From a checkpoint of a small image classifier.
Data: trained on single printed letters, digits and signs in grey, bent and noisy, 395000 training examples.
Rows from block 7, named by matrix and row number. Rows with one number belong to one neuron. Each number is 500 + 50 x the weight over the matrix's rms, rounded and kept within 0 to 999. All counts start at 0. Numbers have three digits each.
# fc1: MLP up (model.blocks.7.mlp.fc1.weight, 768x192), inputs 96-191
# fc2: MLP down (model.blocks.7.mlp.fc2.weight, 192x768, transposed), outputs 96-191
fc1.516:524455549502444486535537558539542506550501465500494505549464484504415468527519505574500533545480551547453531520524432530417411484426478452532421472610527597500421573458527508451552505500488472498434462590414540442412544531429502507461521547581453582442532463500569493516529476482500484564
fc2.516:501505552474488509435437478497442452501415559448437569446547528486516547547442443563455461440546469455545517468469460558591573515456566482550436405504501524467549543464466508498495499490521504436573560383427565476432482487419514531526469563556545465483485409594522419558490544470529592502
fc1.517:548437475577542505536498497458487520582571433516470437516522534510458487489554444524552488592512430526503570476540578481414527485498515532502523548420523502424437488447520554488491552448476470472478470462485458497561520453505398465414502498504559596492590421526472523550475552514449511592
fc2.517:435428536445467519460410539547565584489596443536531510461494495455483432505500523475549527558458549485555466508511515564540541569490527586521460507455570497468402465496507608559461563464554462496551418572484514491567536505434556498546479472459484404533533475519484539466494534590508482522
fc1.518:418425435435520524483464496489491505595478567581483394522462534532574462501506498559451468438475561518580497559538496563511449452503509553526524531526566615482518500505414525518505341566479586528452457572530469461448514544511508555489525510446423421474524472532516438558545446460515496490
fc2.518:451549419502564533539468471622468537453509481565553427464460490451488461536505546556462476557506432526543404553553541578442508421533388405457491520458458541504528486517620472532476499474606498557446618515439459497523434461563447661435478444472543591517451490557483523510494522511490504476
fc1.519:429523407522445537558419433485446527510588450490567572548560513504465552482537570501440475491407479525477522625528446436474596460421452522531501472440431498556543535502505524509537429440542479546548497461448476431493570560472530560502574476529479489491516489462475545399468466522489454489
fc2.519:462544482523558503563497402451419444524446536483537526513443466578502498498446485467479515439588426541501507430508527378454450499485477525523480526555522593494504547566478524457499416475479542518488566577423484518423369465465542489490507537499445539472430403545519566356475548425586542467
fc1.520:520529529480522479448551495579510420586437487415527566543532443445414550482477410550512577480555537526531558462518492514568502504509473454443527488430526560633474501493444446527531442545530532547551506395558480534495421473488436515464469486512494487456525528541582508479479420498428537487
fc2.520:408475543438463462400547503452455603547502465452521486522405466556509506529497536477490472438514477504550480509472411459452447477552564495446473497401434532616437502461527506550497464436477522337502495561473363495502555400551487459486462474538512502522444528480493523477556569404456491568
fc1.521:537534422620625531564494583474477461525585552490561431509564458566467441452436420513537502487482515465469495488565471526515486456444488475561484481533524573459522466491479457501446490481408480561530458544503567488517447572547490395577495473505535494533498556513477475389509475489400513576
fc2.521:515483470582588617461404478623520416463473457488523486507483476487473502520561535480513604379456595424555634511463521550518484587491479497444519536491450405479509490457612507396514475546510388587441544572523538618464422422554493556569465520508513491566571460443565475546517474557446506444
fc1.522:491545487507532519559501487501399401512420556424549500391558483422452502534546511472499571442515571487439436511556598518482524507543553467461497596476511448537491455493504584524500559395463476430491408499474468559672452507492515464443541605507499435468544471507522549461548534579508547562
fc2.522:492556506453560461541496530483526538572542494450459511503496544489516524448424475465543543493536554442475478506535471479504546535472495516432542471437460484486571523527455410502610485512541503495596564490554520534490538547461448443486538480433515409531504545462448501594431510588504528544
fc1.523:481451525530527545510510487536474469466468444461517454503443530525350486576510576513449447489436509501446410542472515358502479457461589520500535574483525515548545542464521450597457526479534457528468499472501512542551520449490554541518487507497439513502457498444583586505471521458514475478
fc2.523:426528476454519487545479422445485570494459415486427554486535483492494488495448541430427459444470538496488473486456461471411568449401538552592526539418443416544432413587470441561518387498435387474434465446576572590541411561423391519468495451516414537576491491489473437439510495526514472514
fc1.524:424404457446573477534536452445504466551502534509548519556471549526500511440567391477578555495592547449445421487468463563438479526540501444460465503417476633555504424403515490470545438477500431560536462533515473465519453491584556476556508523457475530556506445425526385418512457541483570601
fc2.524:433501450531518479490485488443585463518534487522542595543491557538529626512558563391606427548450496486498474586557477485489484491456531520524461472428406509538513462465544545544479518452489517470547555507454452506568593543547452443479378566469597523607509463542459456492616547488458533484
fc1.525:561465523455515384479491533438468436518488563539545511494444549532477488555476474523476471458470529557548462537454571488553514433460502475518457472460621516516438525501517522500484499465433441554439495551513580544463484541473440456449480478516519428442500502549491521482480492477540408533
fc2.525:433598508543440479620492470493508498534484521526492502447480525418412416574529525531430516446516488522537502524449593525480437517468457471484502504502413528505475518558540551479454496486409496576404576493538451573436463406526434422449509434434473466398505557473536565506505456451501549499
fc1.526:532418529517598454488538473515543512599495386520591484455444567541528521407457511484513454492484535546471423524554562572475488512414554494488493489390431523477524429519538463535399529532484523414505601496496482485432486456450484492553454463499441472481547528595488512534482524509509439440
fc2.526:552575606493445487471592489531565450544466557350512488526458568438555435479441523426544547529542507500548505481468468421428476452486461457541478513521538523404525595447406453418500516467532591449462594461503452447462474506456493575619485516596575467523508460540475415430553531474516372495
fc1.527:531542484497515430518476450480537484503442507446557467535515509419492403524466552557370484453443486503500517485602528422570508500475488470469507486539502525457475421476534510552568519531479443453430414499451413584480558544501497511459533524505496537502571555540594458540466473520446525519
fc2.527:473567481466582492526528469512439429533519517596490417460617457560488529444592516520518472474408434571537509568491559475491481537540416534440600471545455571504455529561481577500528511488547501573504525424559473492560434561463531515529437511498492464469469462464463439483503569616550431472
fc1.528:557359560500467465581483547534500412508513445474457472416442529461510536491522481525517437474458577404440449458520490594523534423438450513536489535561483499470499565532587479472553597430582497501507438530465569490534536500528496556480468483480467580631463497405516419542524550540507483555
fc2.528:409491475490534465442475483481474428573516487462562439445529619436541494528414473509439555468581519459420553556433578483526476454692513492454479453554557521433512535392526501561591511605453493547522562594477518507532462463536380542541399494463485484493472506501536482524475468633434539532
fc1.529:577536533461491491424477432445557515505490505453541460624532554448383597522358506491441477513513537465536576486531540477591540568399530526549563555479466496517544544566499549508427523479541517569470464484496467483493571542556528524557528498449470567441423542541465549467439421568553413470
fc2.529:439505446500397502508470490526539497560527494501436556450595541539479532433444566424498586456599540525432529547538567589490558512472367536522513386481582495544472520539450383543455535457541479511477462561454489472581472556424436539543444494497522525549350535598563601539468521599516480437
fc1.530:572521551489489528423497504490497468453522534479496360566511399490561507485496459518555550590517579529542470502546441449535469475509454553501425534443524505533579556533423485530554524475472577460539383540476532526465488488514532415499445476494437473462500478579431422555449478535515525396
fc2.530:604421488507559567441494579557473517609549477402388466458523519476531474438436432444537563553482390517469579460513513538464443471414413574507493574494514563543490515452463441491465491485505435456499495545469513416466558526510503448476512398492532545538475564456563454484435614543521471451
fc1.531:536440574410496561518501443487495528556635475431512495446476533564394514391442534528513437456498470436573477468511414525577500469512493568515487508645482473531546573436443468569435546510532513456476513545376492499565483522504583598496520510564524412593431498502602414474559449459545525584
fc2.531:408526501541521532443391467419472587527489426591470615465418550620495573466468571520407399499507504495413511435454462539463488538435477488534521485545499559565555464498523534570511530452459561485544507544481496378444550416463519533514449489508459472539506571543494503493517571442452476460
fc1.532:477491574475525462438440492395470579614545442549421550586546571590528592551433527511488482444517534476587425466502505498444532505540528534456435482517504481539477527620540565391503532498524501499523526542547403512473450489518462554436556461494496426543545515456478426461500451515575439510
fc2.532:526544443571572491506484528425417526492425421561567531540493468541529416531570472553412468417512557544491507365508443560487577539425506513375492645452483538479441463511611422395369422449416574579430525409467556553481496543527538501466381509504515552422436465508530522438550483520470555501
fc1.533:546476549503488581496456502516511534517507499471436500485533505470468509504487558499414487462518496545557552590524520437392526523532568419432595452392515475561475499464571512554484549471530516535457494438525435488542417491513375499441448591554476506548520421478507564538454502456440468485
fc2.533:424500538466483417521442533512610537611476565478491525453523498545567493568502536533512399524483504486526539544479486502488554516433449465535532511487486549481398485535472543475514536454516516447478490542433440457485497464523324431488438536419467514517468538455495614528460464584514481523
fc1.534:551540491511516561545499603518415534525519459451533535557569492458494600496527510461601475437481545443525486538494451558439504444487537422518523484469490428496545479502486631467440538592422617411485534460470395514431557546462486421526582551410544584524524456472397573504533453626493474501
fc2.534:539489455487531491488568423482489500563568422468561419523499448479536498525440521474496534548444487532475445536492433444516507537496473482544438491530524499612535558487514512550503478573585553548596554476550506497633556486489426486521500505542516563464498505608448518494521580400405577491
fc1.535:422503502540544417476546450398397523572497444530457565565587526508515553425462455552513450558471437487614410547532552461504474475416516486518489570462552413489508487542510537482544543557496578585496505516459558455447525575430543526517485476488493525460485526472430585510502472591470553482
fc2.535:522505575486550554461552443409517532457476516593509467484554443499468504523555509535473510502503453541495418439481472623453457456534515570545550514473568548578507483466538590428552616458430556502432543513525519448435473497495474442532464490443509433515490576493446498432578567495483474478
fc1.536:457558470448465550515540498402501418521495592531538433513438525436499590555437502547496465433589506512517561577497522560415518455524480485423461511430533519658482463534461408429619400495469477502457577467514392535530507390447483531517539478449414510506563508595460471521510506579477486442
fc2.536:434536456479431451560413453433494567618582514503522510529546469541416488431560543466517425456493465380396483404541434485481481458472529500494567414505435509578573578474414482607418479455567481372458494466496476494468423540491558500498510485546567538482516533555452649434487437448485481522
fc1.537:471517589569490607438560564526549492567536536544485457577493479448531525573494510518497398469446497529546511508540498535490446477503414562475520474480509575528434504583518566540484447486480448524506539499505510518426511498375464474626475477417577474493447480613511540494495480472581506492
fc2.537:504519510519582544547534537487423502623487471514480529460546516428548585498572403531594587436489528576466490500563511502467495533539485526569554480569507494335469498421493524553473472515424408564394449491502513422514427477466465514508558462498530617463504606508518554482480437461485510562
fc1.538:548476510500491488519438512517492537535450482478491522519449508483470508563543382536519521433484466477514464472561517508489540423559492513461431497511483525427476500488539542517438494424506506515469457469518503582455504581481503493548507535568494465478490526541541534471440529440434499561
fc2.538:507553486492467563328442573454562337458498494581431512488490454539370468458522481499531586545548533564557469607529451483478549527532514460468463523583449425459543468429371537439529465492552464439437496421544493557536474524579504514509451546429416386409505543503548500545523460548484541513
fc1.539:487553439534511427601585499474536469559526521355453581509532535440511384443437400416520472468522489509511567523525514525434511518422513532444500568467539588552570575605501576519533450452525515553486478424487527392491443511518491514537489537576548600541551412511566491527525494408574455492
fc2.539:537510493464497468543513448484508503516460475556497453456531448566507610546444556531484463459496470524496582484400474540499542466518622596531581500490388447529501529500447482492551579377549438461528568420505601492526471536497604500455492521472499460474517468515486463421566524443578406557
fc1.540:407566481416486467582548439624556482516453582448430441434516477469439428475586547541538461567564522542503445468435525506481585458481428457480565498421547478491427468532438543489514506507559505542413526467439499505454481519519474479515501480476401512524422522558453457371511487538537451547
fc2.540:499513442449441551519532536498521461516528597528492530551422587555519481469451542425530546536582472606581603580441503460517518456520457473557561443548408475508484570537498462431540452535557354466457535469394356538578502521463545619561601476519561516523447473538430482490566490526504438421
fc1.541:514394446496531467569478549520489508521489463445459518499501514535471500511554615499409545511585467462421548525449481542507498482440514495483524507560536556450471517586504470459490416474465441450433460449526494510532507510561529462520471531502569546572524426589517500511542450540523546526
fc2.541:435528456436473558507461542516542488486492479481569447519538519501448544548462410504478508444419438488480544547461515547496566474437416542474453458493508498485469442548488433451469532478561460538474486495565478448482583514415499523498476473545506487499469511493516436456426448496581537539
fc1.542:480483474504447479477501425509505445520475536529547435630484488507439482494499514560515418481574422470409481496504583507453605468481539441489617491531438540556494504487459454545468513537477477465511501512474489610507541473516541494491569476486557479528549480489450618496516406492530517471
fc2.542:447483464499465503527487523489587594550566422424582329399490532534541514486435525521471484468501479485444553446505568454431521601461550473507527459467486657396557498496601502484508523386478504512492553459483415481558562451509494426498514485511496573502520520527604496469501539606519477493
fc1.543:510373539524508526405493463518541408511554572436527460525608485408559474528612524439528540468523463479558530577521535455527550430541401532463482471541438545422496483504585556403510493476564570517446484513520526453443486507528519515523487569509478452493577488498593493544602533514508450557
fc2.543:612513457513461474545508453519469519415397592527592445522396504475535398521460545533475579476436431429534508449560488511399531550466434512520437505498502469484422427506461430548498486440562524441468437466553490478551486473479410507489447518537459439543510468482498520417502506552531565580
fc1.544:492479502464511574493437501563495568488494556419419529496529501459488448536591505512567492555546524563456373484528467489505525495531508555509500369483493544492470481508557556466560485460409429491564473464481462508517492534521454417489558533599527521561455423476483445536571480562533426470
fc2.544:585517524514468494489521482476467445505505509501467487468544521563580515482418453457501509471523575542454418402548467490456440551446486424540479449506451461454505485563478529555446505576442479481474450543431543496485477557598468442498483519506458526529508596526356564415475543492596527454
fc1.545:497460498473464508526494564570598426509468496448525547456514561525504438478538455489465472565464531461565443533452500581478503611528504538513517535478421509440471506554594500462533442501478464517476528517474534440510462513494499540464570473464571497523447384485466503480453539422461454435
fc2.545:491476467575547476467478403513555585397474509452487495427559450526575445550412417487472428493546478632505506444533525540512621503589555550471438523530503476456454596555612495469550571585534525550606497467501525471477465420562566553583565463477487546511527597440487559420482501418474533512
fc1.546:571430503435597503493531544564500544462578540498510465463477558408471461492486477484442556439499532542466484516542551437441513581464503487455563604448490502505595504477556533438564592478501499549513548489449490435493443570439490531462548398545482542492574536491537592423522526433463501438
fc2.546:370481506514544601551470635446528575505478482494467431436498436589454486545417366499573577497510518539495513514503568538394398542522477482583522461516549422535516471581520524448518490458415540485433411500532482471539535495394475445471524517468466611553468460505528480527496551489465580530
fc1.547:566531530476468483464391516426483483528489448478542359455517451516544473517593518509490558539504495440475580453578503433482468490453474494502505534456466546505507527424485565507418449522498526425503546431484444505420544481558451508503540518509576441511520591445536448427541443520484559501
fc2.547:466541549556462431513502532556557449486534542523546487531509507489560546524408449448501492491466501522478542517550555484543529527528511553488408478416471421547508402572516517516508524437453588466515441538422584567595458451420506569376554467524463411533518631524450424450489451537558490554
fc1.548:528529574557471521460534515542533453346659510414498393528517506538447450471478452511509569524535532418574427404418599594483557472494527509443445586465522548462472523453434507507530536458543531521541555517485537428521449551504483512492467488441511475524447525535423506514505444487467551374
fc2.548:477468529465426515546591516496545551469431455476484504413552476568522474444518560450479605419565514455539493568462557444502608488463503604546591597431536516493562525442408506544482482477467625474532539488466538429395591505454457565609449554536592565630427437460560501461442508518488445514
fc1.549:562469470461437574495465465398523502482464565469529443528384539434442544486459548487494498567481492542440541466526534507565525506463511466503494631516568439477445373525472531453630545501511520518465430498499492489472532531475569483563507498455497594478489557508522507460540414528535495467
fc2.549:575496536479598455580546457457474456448419494472443498522583474485438476529396576460528446494554455517434466523416478522485533609555425427444554480377502528492369493558568503476486525520487451545521409497464460541464475540540524460569451431482498500573603534526476564513531594459537508621
fc1.550:589449472568416553491467474531441515504505441508559458486429445462534453517559495635540428489517532470417518582484496501440458466446506609554467477454514457484540499441448546465416497554521408485560532506496491478470485481536539523478466472547535541440465486562458454482500417427494504541
fc2.550:583483497505531391526523468446501518531458483460562449582531534465522555495550493539464574411457568412516419505529387427445433527466419468480510444547500552541441555535537522519455435551435483468560549516496475487594527433420520446418413557472492522514452631573486469456465505508506484451
fc1.551:525478474600549524482505530422515524496511489452521467479425406506466451536595489572536487448503468446404474455448460520448526370525557526514443456572532513602446393578475501472460503429501477510500513417466539507427478518492564451576381484560397609462511528560466467482447497494557488438
fc2.551:441542533492521567595543509455418537507498556512408564510487493404530530492419504468599619542502489457499493467421484478521428395500439441652411398494415496515467449465501537497463503504483551467464626481525474499479495510519499546429552496505536440470484535491453427459494460501477468454
fc1.552:489398495584545356524493503476419503451415484503496573518613560627443505564576519420478414477478378401523498521474599434519513472553491488400502486381495560525522466544510465581467473471486473532454543530546478445476549577578501465495491545536464516528516510493532460557535618481513542525
fc2.552:569530546439478382529427483475539455531495524422546452480543535462513494523573437480480480601533432496462535529562445509532447477468505487481577586364460478532503573627447513424493541445555459582498510574445550457534572503460543562439458468529546550501497491471444461540541494456517522459
fc1.553:447511594559438511396481442452425555571465544494572477598523466445417473478558503548527499449515487487509440547485436528448417410518587442523557466472578444473610453483546518514531550520536554590497618477453571450632427480462581490602458473540546478508425462489534448546477441489496423543
fc2.553:494460507480508470504565432466504524583489515477494465434563535436507542545611541413530479437448494471600416513381507408510473520512522511490434502465515537482468467455583538496542489465482442484577511490539498490490531585542579529565409477492525458528475466561437451568499483564566411561
fc1.554:537623528526518519468470531536452484467519510537509437576489470488455528485450565507519452550506422463395505526541432546432526621459517566504486561487520445437439440456438525544520395583504428446480508468534538509498391499540645422478439431513505558571570611469456557419542472485484460515
fc2.554:446511553516467544540507404526395560514621498521491457580511438526518602581457508386475453494467553509516441493449580516496458422581544490502450466531525469486408461537488481509449460372505452418463555576513505542485559477440494546493592411490529576534433468442491485465427503439501597546
fc1.555:542472441491503475566534494459567540489540506496455528450464398373496449588558599577429456555515522504524396527454552424460541377435487523465491505390531586519497501537542496484553436507480539508496552439430571549488506497493535449426463454533459467457488521527576534553499572510506473449
fc2.555:458499489482519541464505411478412552436490467482524513464449580490550452480468576423430510445512562460497420405537473508513452498409528560522521546453473495500499491500539528544488522484429489454458525424513483564526489506489500506520486512438463494514476478525577468432496522516503367497
fc1.556:434421496482449533473495548496457427508474417473427516458515451559531585469521472582421498467516596438469544407551434620519501484411561526492536526567572484521450488503501449497465535563485388526592484509325491487473539631463423501484534480436419421616629530436487482572554485490499584509
fc2.556:457459550533513502468474462503471504535531603519508475513501414571452537455498527454481533434492511426496520494565495491576471459531572507592591493421460406447595580458570458524452483520438548472491429464441558556531481458452428540485425537549609523539400489476448388566476501469574568528
fc1.557:519480457455428482528476514507411456478495388491487508571472500543524517530479429537544523437503551500534434493596457522442499570488477453585391480603503543441536548617568518431479479487508439529493483467534443417559473525449479459534514472436507448459508394463479452583447442482537580422
fc2.557:535382400554504535447461541425510484447436544586495532380551392505525588494496355414489614461513462520576550506453554537523512494512563458444528483507548547541527479478520394492497432496619453524522523456568414451518422570544359408478489417569460424557524490516443465542530469591549604478
fc1.558:445486505473466518541560497557471527550526488599526462512503460497568446518439552483452526459417515489589540538509541512473422525408550477535454493600492398494430506530477587567450587466432464530504433516483531583441469558592492464441578602470513400570574571386507479587513530554536493409
fc2.558:542510558552391412515536516571483593524554564499501498477410501449489425501462479491508502482427563500493571561540586466541495497464470534543491494530545489475470533567511539484497443422422494458487545500522552596528498473486488530530444543515582483579436531532487476530569547570454438437
fc1.559:402445463516545448402468520473443492526541552589478479463431560625437447487562479584522519597456508500582480515494532602470504633441515399508566470571443405492457498441510566455510431505489518464539434463485484548478494508476462506507449524516561579553515495534461522520521434489552555418
fc2.559:555426500485586479472522467408587503526527445432540555520555516482515411501588454523457514453449510498517566495544459551540492446518426564468587484463461437487549411445528417465537565490485496478484516577513514453453496532428486462447583548461487505512443417522485480505445490478550488557
fc1.560:425455501475499466531502498489454589494533496490572457503594448493512429460515479519426489526504515588505497386624476557477507555554474412470581608516584563517520474513481488516514429512466541503493486496532523621474471459496540508477430540503483508572542574466464495488578453520496440502
fc2.560:519545451468399528617453518432525528436432392596397505581523539413565461400510429441486597477546427478418449513478477568440500545410599510542425546434580473469559457519568502530461560574484443567522468460562485523445459519574530465523514498506426540457434514473552519575558552504519573475
fc1.561:461508562504631468542531578473475615474473488435519516445559416516491408479494514565407533452504561483517579357507534529571576573433486455544414498437509552486521526511528434541450466538506570597590511573529421607534517459499480459438586445591528508579483516476564488503563547471575429504
fc2.561:536561446488439439516511563554468542560507629459467443427540541476526568539547493479413501629508503512457555512477504397466507425458514462486622567440506569514425462508464509390451547403511443529565496565499478504460475499441505503416443432533524440477505488553476462502517536504520533413
fc1.562:532378525513532567525489574448462484492560461426538580520577478538484460492520621552452515490486467567467437536443514514440447531553596513519415473556481442456476447443520496560486438491524519560487425477536527583560541507504550443528565510589499318503404522495598489421456570453515564496
fc2.562:453541476417457413490545430451480570505441483477452514562502562525559528524525475498552447419466424509543408590509497538523522543474512526463540462520505476536442432479532581571487507516475429413474609552507424499468464521560421440515439435509544504592495460540529493467511496475484490434
fc1.563:472548472454435511545560488509514568488485479538478454538421631564436499497526580498486436495501361521557512444597476523459496546449523453524518491563489522522491425510419519560456434581504345542471544481487503537584494564485512498567532387489373459491465430459504475539475444477433499482
fc2.563:587486379494468448495496579511485553435462525556495484520447603518488452480573541481525552492571486525463460576554535554470462582513504526510473494478463439531441458527466502382519464505521488422459507552568531470492521511474492594459584490502499448388477538539466505446608579503571626376
fc1.564:512465468548501460547556448497426484428486501527406492604508523437536458538489467525511478551511520499419413511504525417518452498491448516496558607494449452537449504482493566477553546581527549492469529461469649507432468598510517491475530554479440566432526508537458538486518456554552539368
fc2.564:510530479515458454525478469484499538421474528530550446494403482594486461400589524518447575447535463478429390510472489515537490493561549459579478507462583567473525416483481461446517525462418541518547461460420473597547609462538443435505503497397561554593495442470512511502527504504510582441
fc1.565:455492470496365437503517514549448587520569442584438440578584503539578503525525501516488494583513557573495514463475416470552451546531529487516560525492531431458541448521533418497499540416514469483450490523424511442501467448431551527551557509566523572497611571490510470606481502495622456531
fc2.565:535552492499518495491492446509515434496544456488511503492538562506513504548467501564635550514519565457483496453465484481464463432429532421566590464483489443488425547407519503533467567505456543600490505395524499460524506444489542484465492545596470507515438519445496501545593412450541616454
fc1.566:540489620464503609488485539494430524554521511517469489571510474469487477496502478429538508428520458545510481474482525493505479481507437479501584526530550547522497504501603530440473534478491496536421469515491459488562543528451426536473505597525522400588515470479529498505528539550478513484
fc2.566:476459570455523511445535449501605406517524453518415384513422594545466526434526554451506556492512515474475526562607578491487478503425489461593477412539429455528591535526520423468456536516518578534443523531408487449529413425436487530536485491525462507498505484547516508434459551505514436528
fc1.567:577480433663498504561377486534500443450557512498494478556548515622490491557574523490496547516494366547513506562529457589470587511488449550621522491537436514552544515508585539411519586542532480425584503417463421607695521583425429438464451530577478495458481431475510573469600483492456480528
fc2.567:484472377435454404476527549504532515516517454526443396480544397590387384498444410509601530419501401545458490538463490483520504528386511518492539547443537436541502501562458542431491557509382443515444569611548397631423507544405505458531480499457559520490485514545527479451504534571419484538
fc1.568:552457537407552532642498454535460518429412564473504521656556377483548526519494452490557450471556497463496482521602465461487494485462479512439535471541644530536522494555428462550463535522480466538503488514482521354562536404498472492509525506563465531486515540546458487448525597482542494433
fc2.568:513494490538501555537562473476554489484592553407475549510491423475520539570512447518448431465466471555457540561475435551565495501574452453513476485459535526496545478536463503518562452517468514479452523527378443489429574409557507450453488492499514501488464448506417509483489549465594630563
fc1.569:561489459424446441498485513509509539522458481418510467494483499460452498457583547501427443453575566494564498470527476582551446491467471542437520500470551454490487501463594521468457497531445531507527578436535492483397486425582522564518539598488520572491466508463512507552509526469410523543
fc2.569:506499586495538373492486495511509472513568515519593440518439599482595578500473461507496600441542478475403504504491520532515627456483566451530581517452438485520557508549476572503523525556442525614505533519554551498545528449443509586431520459426534512476574477442531580522505498465498469481
fc1.570:467431372545471508536444570500486502479384558402484568337392495529506598494523565443524455530529578551545532467629480611478500501424530513461522635499485486491494452525493495420498498427551497559508500466364531516502631531583444530527479527493474465596468396448616501467506463493468507466
fc2.570:488498436496443523541449477534547514440500433645542561592470576519517526495428437503449466471490519483451575487388516482457489498460515409552492603477479605444529503381519431502493508490386536473530544524485493429454499527552543466619436479478539484531484466508431529530439632364499482453
fc1.571:527404408460488583531574413444548491517493476528496454518482542539478454502476455492519574530519481559576555502618535505487540478460497553555479521436491481500500488487454441550460498405443520493441418438454433452484519456453469542452489477513455534524488589537438609440548505412480462520
fc2.571:392465530559508579541523579521463558567450529563463453539519569475463567446464448481530600458538447452577481540398430530494549487447472496482502458602467498614435473565391567519506533498486434506532465476411442468576434469471383466454586480502565470519473494553433533403520531479531516553
fc1.572:591511560460535446456446488479539465533486516532497449429375551462573493422516549537408461412491527561459529516478547470482444590453466445505457517505463429519519467466555502545499527477500482534440453528517488504558466531453445473518366363561437519545539483464468501531474500509522402590
fc2.572:597605461487517503564483438530381534391437452507458489521570439425403508565540413478463459451527517479497535449461486582469657543432501495554449510452458533557538379411501498490472590502527503538528514392538482582409472559486483495507545533513469448469543415463443400546453436504538462472
fc1.573:464480546541548466483486510509429496470601459522412509467561405511429534476519469527588493448506449568540496479476499565445495453507507602462480544564517460523560434507480477457533505482539475523471559529556507419432486468522488465513576445467393567506553490505530521553320529517506407400
fc2.573:464482436513532509537459519544575468482477437562553497473520439546499514506586556587482466525454482556587569529429491461538447430376510477476492465591565475596473501475503533483515582503507525565536466595512455427527517496441475442462473504483588544493489479532551538488505570483485504421
fc1.574:493484441526507442435568541507464501514538430523516623493402528594556478487395508492448461539404514515510442554611543507480550397442497463529427488610582470498460534439543538476466550504525504560580486566518571574455482579482496527526483572531524495470534477575465547495415457460469504522
fc2.574:532552487427523512542514427463510527556546490447569563435424481480473419405418525544475447504553540511404417471512558519587518487529531495453511358467554517440562469427460537443491434416499459415451551494466538526524422526395507521424582532544468570546518479542478519516502429503459576412
fc1.575:571448481526504536482506564488462507561454462485525492538529549502524523624523500521567492379561554488526482575510536474505449499541424416474455527510488575439547511415488495413467416561503536453544492512508455487523543445582525397432524542569536527588532563476421555530494394487460538503
fc2.575:440482557446418476602478499469529479599516447450543527501572466422575431604421432446480434498459465414578488561412476466585450424463424516465502550510516537523555424552551503470472437492441581545444432500561445506469444491417444426533528447539381533493478443535444432483387429470540464495
fc1.576:462636345544518451492552483479568516607445427476498488435461468535560455576515516571358379519568473466494387461558551466621527517483488434501435536466477499459410524573556373451558476420529469522419372480491455496542507479479459488525588561493493468478532386572477512451510546521448477496
fc2.576:490367537627526602464548533559497565502477511495601440566561399474519492457572633570501486485444427467501429477426494551612519484586462501462515515590532538484514537482532483479593489549504452468458530494514497411532559505552420587533500529458564593488537434586502559532440462648508462483
fc1.577:435475547460615519613545499418507567561517508528497440467530543492498484492512525473522466491464491497542528540507512526487542528561435436450467577533455492568487577562467515552483445451490515565444478515412560561494577415439544456489432464424476477498446491503522540482498541449579459490
fc2.577:538547505407439562526451420490484495595574468469524478545506475518564574472412528606444524586524543577472430459492426603416543465509375535489596484454523447437569501495651399451539522455487389486426450590470486469432475440475475487446584483520550527583586502558544431517493390526535469488
fc1.578:478531525519542543548568524421515444512566498446592528464522624470536438473529514512484543413537485551519448515500527470510512548478500457526422630478588505410518487499416477458497619480412512521492468455537523509513525474502515526510520517485565603491535498498435408507522456506479467452
fc2.578:522496470514605493475557511523566520482502527518455532444547574560511474560460493496562594570454539505532579518547494435508509474476553521474500502571477572537515462533532535584513483515498497372427465454509537526480566585446528587506537557435455540508393544558483529533515406513521378531
fc1.579:571548551504494491522548471606517594482503476547512541456442517409491508517553466460580560511479497465470573493504468533447568561494495583456502497442537535553432491548560445531407519478515426481370626576432424542470511491544509401475468491520514557481437404413448521459431523562519563576
fc2.579:427457490561554523504504547522598476539568468505508491470445473471430531578495448395512524515432499466511561445567503511516554512492506501524459447446419511497554521514504486486467528521478379461494557559547505450554539469613473448517522441454525544557562582574443552483429559466473568488
fc1.580:552566409461391478517486512515436454538431583545527430499518463570475453452573565553460500496530464522526450602457404480494552442443513496491475565518573525516514450380522464523443556438439458488515531536459547541497466479497526474456548462472470473517509510446483618422473484473381542497
fc2.580:459483440493526489534558428417418600481518375458509510485547598491483492412499497520449523575516604559525438604470571466532497522418491526521524454508503474510540534525464553412488437522391536397528444568466478592458512402484441436546511465533445523403565484502526438508501478510482549521
fc1.581:504530574644468461460449603450486396518435468573545478476457448422455521449537499449553526455597513571518455506506543568507462530435524457552501480465625429470567476496450473517419446594544475487471464493476487472461494453490496476521518472494461518518469495379516498423445484435544463593
fc2.581:519559455520468476559493497418552468451550405431477411483495494425539543493568446586547450555549503483525485469510571419457533561449425494467462462457424482402507378473572475499499506496539452512419518512501449460435523387568521475508510494573572525421445455413507511560543511510524478472
fc1.582:463523476428495493534516406512471458524498551462438573488513530501515460456441538502470470467490481494508540512497555520456482505524536474441515448428410397463449541531454536511584395543547484369464473504476480480468448499555487475546596490534470458580456490499461510551448555549482524506
fc2.582:534476438480535515615527541520428414624421544649543519435396496564477449432457496509494483469530596513518482588466504537503563602541558560408423553501435504469521501520458512503504518507615614412494509467423481514409572475438501464568573514497493429473542597460494466506464500548503403474
fc1.583:452476600504506433438493556558504529567426638575413537528509538511451482420477639558441476496538600445489483555549489521521507428518488523505492506489481495519627532437506506464558479458556467402490457484518521449550488407466519503585406486542423557580468626528404557525550433504506544526
fc2.583:479497593540485539478577502527508556526508488446567411411417494457497542504476529529484471533482551464551501372537372535522530497570469511503472438455516571454521431461592453417477460480535541495428481519521488607471475445574494547427417397479462432487465477457543457501548470474554554557